Weights of a small image diffusion model.
Model: arch unet, activation mish, widths [96, 192, 288].
Training: soap at rate 0.0014, 8300 steps.
Data: trained on made-up ball-and-stick molecule models, 195000 training examples, 5.4 epochs.
Rows from block 7 of a small image diffusion model, named by matrix and row number. Rows with one number belong to one channel. Each number is 128 + 32 x the weight over its row's rms, rounded and kept within 0 to 255. All counts start at 0.
Before each channel's rows are labels from the 100 images, of 14976 (inputs lightly noised), where the channel reaches its highest value: "strongest on" is what is common among them; "patch colour" is the nearest of a few named colours to the mean colour under the peak. Only what is clearly more common there than usual is listed. The data: made-up ball-and-stick molecule models. In brackets: how many of the 100, against the usual share in percent.
# convs0: first 3x3 conv (model.mid.0.convs.0.weight, 288x288x3x3, each kernel summed), inputs 144-287
# convs1: second 3x3 conv (model.mid.0.convs.1.weight, 288x288x3x3, transposed, each kernel summed), outputs 144-287

strongest on: small balls on sticks (60 vs 33.2); balls: three (40 vs 9.8)
patch colour: brown (42 vs 12.3)
convs0.225 [143 120 134  94  31 105 149 151 113 181 119 128 136 113 117 144 183 111 121 141 105 123 121  53 103 119  72 140 185 154 130  19 139  89 101 150 149 129 152 128 137  65 156 141 178 108 110 154  61 101  84  98 131 135  79 123 157 143  96 127 110 171  98 143 119 166 134 114 137 120  96 122 128  61  86 140 126 137 143 147  98 134  93 128 156 128 123 182 144 140 132 139  40  89 131  98 166 111 160  92 110 126  96 143 133 103 210 150 135 179 146  88 126  90  90 136 113  96 166 142  87 131 141 167 111 151 208 196 149 128 209 109  56 142 118 123  95 144 138 141 143 178 151 115]
convs1.225 [ 71 107 104 117 178 132 130  94 120 117 131 124 125 142 102 127  71 158 143 108 221 128 110 192 173 110 153 127  71 101 135 176 147 107 125 127 111 139 152 121 142 142  68 131 113 105 137 105 155 136 147  99  92 133 177 127 187 118 132 167 183 128 173 103 169 122 110 131  62  97 153 107 118 189 125  92 127  92  74 145 176 150 159 195  93 134 124  76 141 105  91 120 180 184 136 139 115 129 112 161  96  78 170 135  70 141  66 102 163  32 132  87 101 177 131  99 139 166 144 137 182 110 121  94 169 124  90  61 141 154  60 107 217 104 145 132 109 170 151 122 162 111 141 155]

strongest on: space-filling (83 vs 32.9); balls: three (60 vs 9.8)
patch colour: brown (51 vs 12.3)
convs0.223 [ 92 153 189 116  77 128  83 136 120 139 137 159 140 167 111 132 144 131 123 110 137  91 149  97 116 151  71 118 178 133  92 165 118 110 138 149 159 139 138 135 136 128  91 126 179 169 164 109 125 187 139 110 114 112 108 198 122 112  48 117 181 137 153 140  71 184 107  95 138 143 151 102 111 131 133 142  75 157 123  49 124 144 122 160 115 184 149 154 133 169 152 115 136 123 106 130 115  87 181 108 211  95  89 148 138 157 149 108 195 133 101 138 101 157 145 165 180 161 155 109 107  86 137 126 142 132 157 216 111 174 120  86 107  92 119 125 103 129  96  99  92 173 133 100]
convs1.223 [ 91  99  88 150 158 103 123  93 147 132 132 139 147 106 116 165 138 159 132 107 157 140 163 123 153  89 212 123 112 112 165  39 148 160 135  86 114  88 154 123  96 114 109 124 116 111 133 121 106  85 143 130 133 100 132  97 176 143 188 126 121 116 119 138 170 174  86 108  77 137 122 126 129 153  66 120 179 146 113 221  89 159 132 137 139  68 166  94  88 101 141 161 155 169 133  86 172 129 121 145  40 111 167 113 105 143 174 139  87 114 151 136 141 126 101 125 116 102 123 113 145 203 114 147 159 131  68  57 151  91 155 145 152 148 172 133 120 139 105 129 168 130 107 153]

strongest on: small balls on sticks (64 vs 33.2)
patch colour: brown (40 vs 12.3)
convs0.19 [155 125 124 150 162 161 137  96 171 112 122 141 116 168 117 173 171 134 151 111 107  80  91 148 245 150  81 112  99  99 112 203 148 146 131 131 105 165 132 182 177 183 122 156  99  94  96 116  67 122 156  37 114 102 180  98 160 125 134 117 116 117  55 168 120  96 147  75 123 141 151 105 131 190 128 164  72 138 150 127  66 133 132  94 145 154 176 197  87 101 117 127 133 152 162  96 126 103  70 114  31 122 204  91 108 173 136 173 150 143 135 133 139  46 133 166 150 160 138 132 154 121 113 123 132 142 134 123 145 106  66 114 187 153 112 107  92 127 138 110  95 120 125 122]
convs1.19 [123 134 107 122 129 122 112 158 154 161  93 131 108 110 127 122  78 178 177 136 163 133 165  96  34 119 146 133 172 118 111 123 117 111 149 122 117  95 219  86 102 120 102 115 140 145 120 150 205 134 115 160 142 108  74 148  82 100 101 138 158 149 138 112 126 188 107 161 122 109 117 129 152  95  57 102 163  79 110 168 158 125  92 174  78 181 129  41 164 107 157 103  82 127 116 138 157 173  70 137 195 128 114 146 104 102 137 106 106 128 119 152 113 149 116 118 108  74 115  99 123 139 104 102 124  97 136 142  89 151 182 129 111 121 101 131 110 112 151 140 166 160 137 146]

strongest on: branched (83 vs 54.4); small balls on sticks (68 vs 33.2)
patch colour: brown (30 vs 12.3)
convs0.75 [141 149 100  99 133 111 100 130 240  45  86 103  93  96 116 146 130 125 166 109 134 151 117  85 151 128 119 107  98 114 141 116  54 107 113  86 150 163 100 169 140  74 110 134 148 127 129 126 157 138 159  45 134 138 100 166 113 128  80 104 143 169 156 130 167 138 108 200 117 116 123 131 123 148 107 157 149 151 122 149 120 141 115 133 100 174 177  94 183 102  97 123 122 175  40 139 118 127 150 169 206 103  74 140  82  77 123 124 174 164 125 148  91 163 154  99 114 145  77 155 102 115 162 135 137 111 160 157  60 149 136 145 163 163 108 203 122  74  63 101 129 124 120 158]
convs1.75 [133  95 142 140  85 169 124 120  51 177 103 181 132 113 204 145 125 163 134 147 156 142 143 117  92 114 135 130 141 148  88 134 215 165 172 138  98  87 198  82 123 209 132 146 133 142 100 115 126 105 178 185 148 120 202 105 182 181 164 172 124 126 106 133 115 143 180  74 162 137  86 114 136 126 152 131  99 127 191 135  98 104 125 126 141 130 127 152 103 139 128 185 143 171 115  96 128 150  62  83  86 118 158 147 129 136 182 136  74  56 147 148 148 135 122 128 135 138 169 116 122 181  96 126 145 116 128 154 170 149 160 141 123  97 116  88  99 105 157 148 131 122 198 115]

strongest on: space-filling (76 vs 32.9); balls: three (71 vs 9.8)
patch colour: brown (36 vs 12.3); grey (25 vs 8.6)
convs0.149 [123 129 161 209 112 192 115 132 144 145  85 190 134 111 172 116  98 122 103 107 121 151 131 121  89 192 133 137 149  97 150  78  62 116 105  80 148 164 173 140 111 110 122 110 100  86 102 125 138 118 162 118 177 111 131  94 119 114  57 144 180 134 133 145 134 117 131 127 178 113 130 117 117 165  91  88  68 130 136 119 168 136  90 128 107  52 240  68  85  85 111 151  87 131  78 139 117 177 138 136 194 113 147 139 103 130  83 108 142  61 152 101 138 164 116 131 137 112  83  82  79 141 101 149  87 216 140 182 175 170 136 137 216 144 127  79 131 104 138 155 122 147  94 153]
convs1.149 [117 126 139  79 129  63 151 130 115 121  88 118 123 163 136 142 156 137 146 142  55 141 106 140 114 100 118 136  75 133 146 146 164 169 146 135 131  97  92  98 138 157 115 141 163 132 112 188 115  94  93 139  91 128 171 132 145 155 176  97  42 152 155  99 142 102 124 128 117 109  98 115 126 116 178 199 136  93 124 148 129  67 141 122 122 222   0 180 166 125 123  77 174 106 160 149 162 115 132 113  99 156 169 143 157 119 218 175 152 166 149 131 117  83 107 117 143  65 155 175 158 140 127 128 190 113 128  96 106 118 167 116  50 159 108 141 179  78  94 101 116 127 212 108]

strongest on: small balls on sticks (95 vs 33.2); dark backdrop (90 vs 49.4)
patch colour: black (90 vs 36.7)
convs0.234 [147 133 142 102 113 136 138 174 192 114 125  98 129 105  91 165 106 130 120  86  56 156 110 119 151 124 109 166 220 136 110  81  73 131 111 145 122 141  98 129 115  98 140 184  96  97 113 131 118 105 160 127 143 133 142 113  74 111 107  88 134 104 131  77 128 111  72 130 169 135 110 113 100 137 214  85  96 126 140 160 166 102 119 145 175 127 159  30 134 171 118 136  82 104 116 145  71 127 165 139 235 114 123 145 116 166  83 123 198  54 145  97 140  74  94 141 139  18  64 100 112  75  63 156 118 171 146 132 133 143 109 145  86 137 113 104 126 121 120 117 136 159 135 105]
convs1.234 [155 108 132 185 225  85 122  80  92 171 118 167 138 115 140 132 114  92 138 164 203 109  86 172 129 150 149 211 119  96 155 192  84 155 139  69 157  97 103 107 113 134 112  70  96 126 155 109 102 131 180 107 180 116 101 149  85 122 154 204 115  96 116 180 139 147 168 127  75 115 128 112 129 143  60  82 160 152  84  82  54 130 139  68 106 113 137 193 102  72 129 122 198 102 115 126 161 103 132 161  54 116  97 137 159 117 153 150  92 207 114 169 126 131 133  86 102 203 155 158 131 179 210 111 148  98 128 135 115 145 186 144  67 114 110 187 159 139 117 156 132 153 107 138]

strongest on: space-filling (86 vs 32.9)
patch colour: grey (33 vs 8.6)
convs0.207 [141 144 113 115 148 184 147 146 172 101 129  88 113 102 105 174  88 133 133  94 137  86 124 115 115 116 133 117 151 176  79 128 164 110 142  97  83 109 209 153 138  91 116 157 113 131 190 133 155 108 113 142  39  94 132  91  91 118 137  79 158 144 146  51 163 154 117 120 153 153 124 155  87 187 131 168 122 138 115 205 227 166 120 148 167 150  62 140 170  99 111 107 116 151 156 151 133  91 174 160 186 153 163 152 139 136  74 184  97  85 129 170 137  85 154  72 164 188  92 134 106 100 115 159 152 126  93 212 109 158 105 178 204 150 127 109  93 128 153 130  92 138 152 125]
convs1.207 [104  97 119  85  97  96 146 162 155 145 125 193 129 154 161 107 160 109 115 131 135 145 134  82  97 120  86 117 145 131 172 134 116 111 132 147 144 157  24 186 112 138 159 109 144 155  75  97 132 103 146 153 171 118 152 191 153 127  78 204  67 116 101 189  91 113 160 138 135  88 157  90 141  67 136 140 170 140 123  83  98  88 112  86 117  75 226 140 140 196 142 115 143  85  67 102  96 178 127 116  86 165  79 104 148  97 186 127 134 180 137 109  89 187 166 134 105 100 145 133 134 194 118 135 121 151 179 107 126 154 151 138 109 118  97 127 126  69  86 133 137  48 135 124]

strongest on: small balls on sticks (69 vs 33.2); balls: three (43 vs 9.8)
patch colour: white (92 vs 23.2)
convs0.273 [150 119 250 135  97 114 125  68 106 149 126 162 109 134 131  84 154 171 113 127  26 181 134 140 108  83 173 152 181 146 120 103  74  89 106 139 130 141 174 106 114 112 124 153 171 186 178 133 128 134 106 194 115 145 148  91 127 125  89  89  60 116 116 134 137 135 108 180  97 151 161 113 145 121  92  65 106 184 100  22 112 122 175 150 102 190  82 126 127 124 137 129 184  71 156 132 140 165 113 126 165 113 103  94 114 147 163 140 136 122  96 139 159 109  92 130 120 119  85 150 110 105 122 103 101 156 144 187 181 114  98 147 191  87  80  53 115 130 109 165 190 143 107 138]
convs1.273 [123 114  87 194 139  92 111  99 138  99  77 181 125 139 157 150 158 149 128 123 107 125  98 121  97 227 197 173 129  96  95  92 201 161 128 155 144 123 165 111 132 127  95 117 125 150 109 126 145 132 108  90 163 123 108 161 195 146 120 142 177  68  98 164 164 114 132  64 142 155  64 142  96 127 185  95 167 152 134 149 149 148 118 109  86 137 148  96 155 118  74 136 108 153 129 126 107 111 146 161 130 162 162 177 110  87  99 117 122  82 176 155 104  52  77 153 123 173 133 130 109 170 140 103 134 174 133  66 105 162 144 147  80 100 126 144 103 121 118 183 123 116 144 143]

strongest on: space-filling (83 vs 32.9)
patch colour: pink (36 vs 16.7); grey (32 vs 8.6)
convs0.106 [114 144 133 123 188 100 143 116 164 130 140 141 117 128 102 168 149  65 159 130  41 145 136  99 133 122 124 159 101 155 173 122  30 146 119 150 158 136 131 102 160 167 135 100 158  62 129 142 135 132 178 159 117 151 143 157 132 143  61 198  99 161 147 144 100 115 172 139  27 159 145 127 133 155 125  59 119 103 120 103 117 111 139 125 167 202  60 132 108 117 111 147 129  30 166 156 142 115 126 118 168 151  65 132 128 159 105 106  72 118 111 134  94 126 135 136 192  24  96 103 134  93 151 142 158 131 159  96 129  28  96  97 138 132 136  99 138 143 140 114  92 146 134 128]
convs1.106 [127  79 120 166 112  49 109 126  74 171 118 171 169 158 143 195 119 117  59 120  93 108 172  73 168 172  97 122 174 141  95 115 211 139 112 108 125 110 135 128 153 136  90  86  99 208 123  87 133 120 173 149 111  88  98 101 163 125 105  83 175 192  39  75 152 147 125 101 141 203 190 112 142  98  54 104 112 150  85 116 164 120 130  95  49 103 189 143 183 112 134 108 148  95 128  90 110 114 144 132 105 121  86  63 101 134 176  94 119 153 159  94 128  78 166  49 111 131 102 228  89 111 133 131 143 157 161 132 110 104 147 127 115 136 129 147 128 137 142 102  70 196 140 157]

strongest on: space-filling (69 vs 32.9); balls: three (47 vs 9.8)
patch colour: grey (37 vs 8.6)
convs0.218 [142 110 180 139 178 141 127 171 156 146 125  59 128 147  36 104 115  75 132 112 109 157 125 150 187 134 130 118 157 135 111 109  88 132 134 135 129  86 111 160 126 152 118 105 170 136 112 129 113 161 109  92 163 135 125  74 112 139 128 173 103 122 126 113 218 114  92 104 142 126 150 133 116 140 116  50 213 110 117 143 166 159 171 120  88 225 173   1 146 190  95 102 113  98 145 133 167 121 177  98 167 109 111  98 127 125  81 131 134  63 141 125 137  79  88 117 114 154 162 118 151 122 126 149 152  94 149 175 160 124 157 163  89 131 149  99 102 130 130 137 183 132 143  97]
convs1.218 [135 123 125 131  45 109 123  78 152  91 128 181 162 145 170 161  96 142 133 142 128 104 120 161  80 129 192 144 162 147 134 118 144  90  87  58 119 159 163 174 118  35 157 151 125 131 130 125 114  85 124 146 152 117  87 183 151 122 157 102 174 116 105 151  60 143 163 144  95 146 152  96 107 143  94 114  75 152 104 119 111 102  97 122 142  48  94 224 159  73 152 140 130 105 167 145  66 177 116 121 111 131 101 133 108 161 127 123  96 145 119  94 107 169  79 135 133 184 133 154 126 124  83 108 174 177 141  67  96 126  88 102 130 136 114 155 136 127 111 144 147 140  56 136]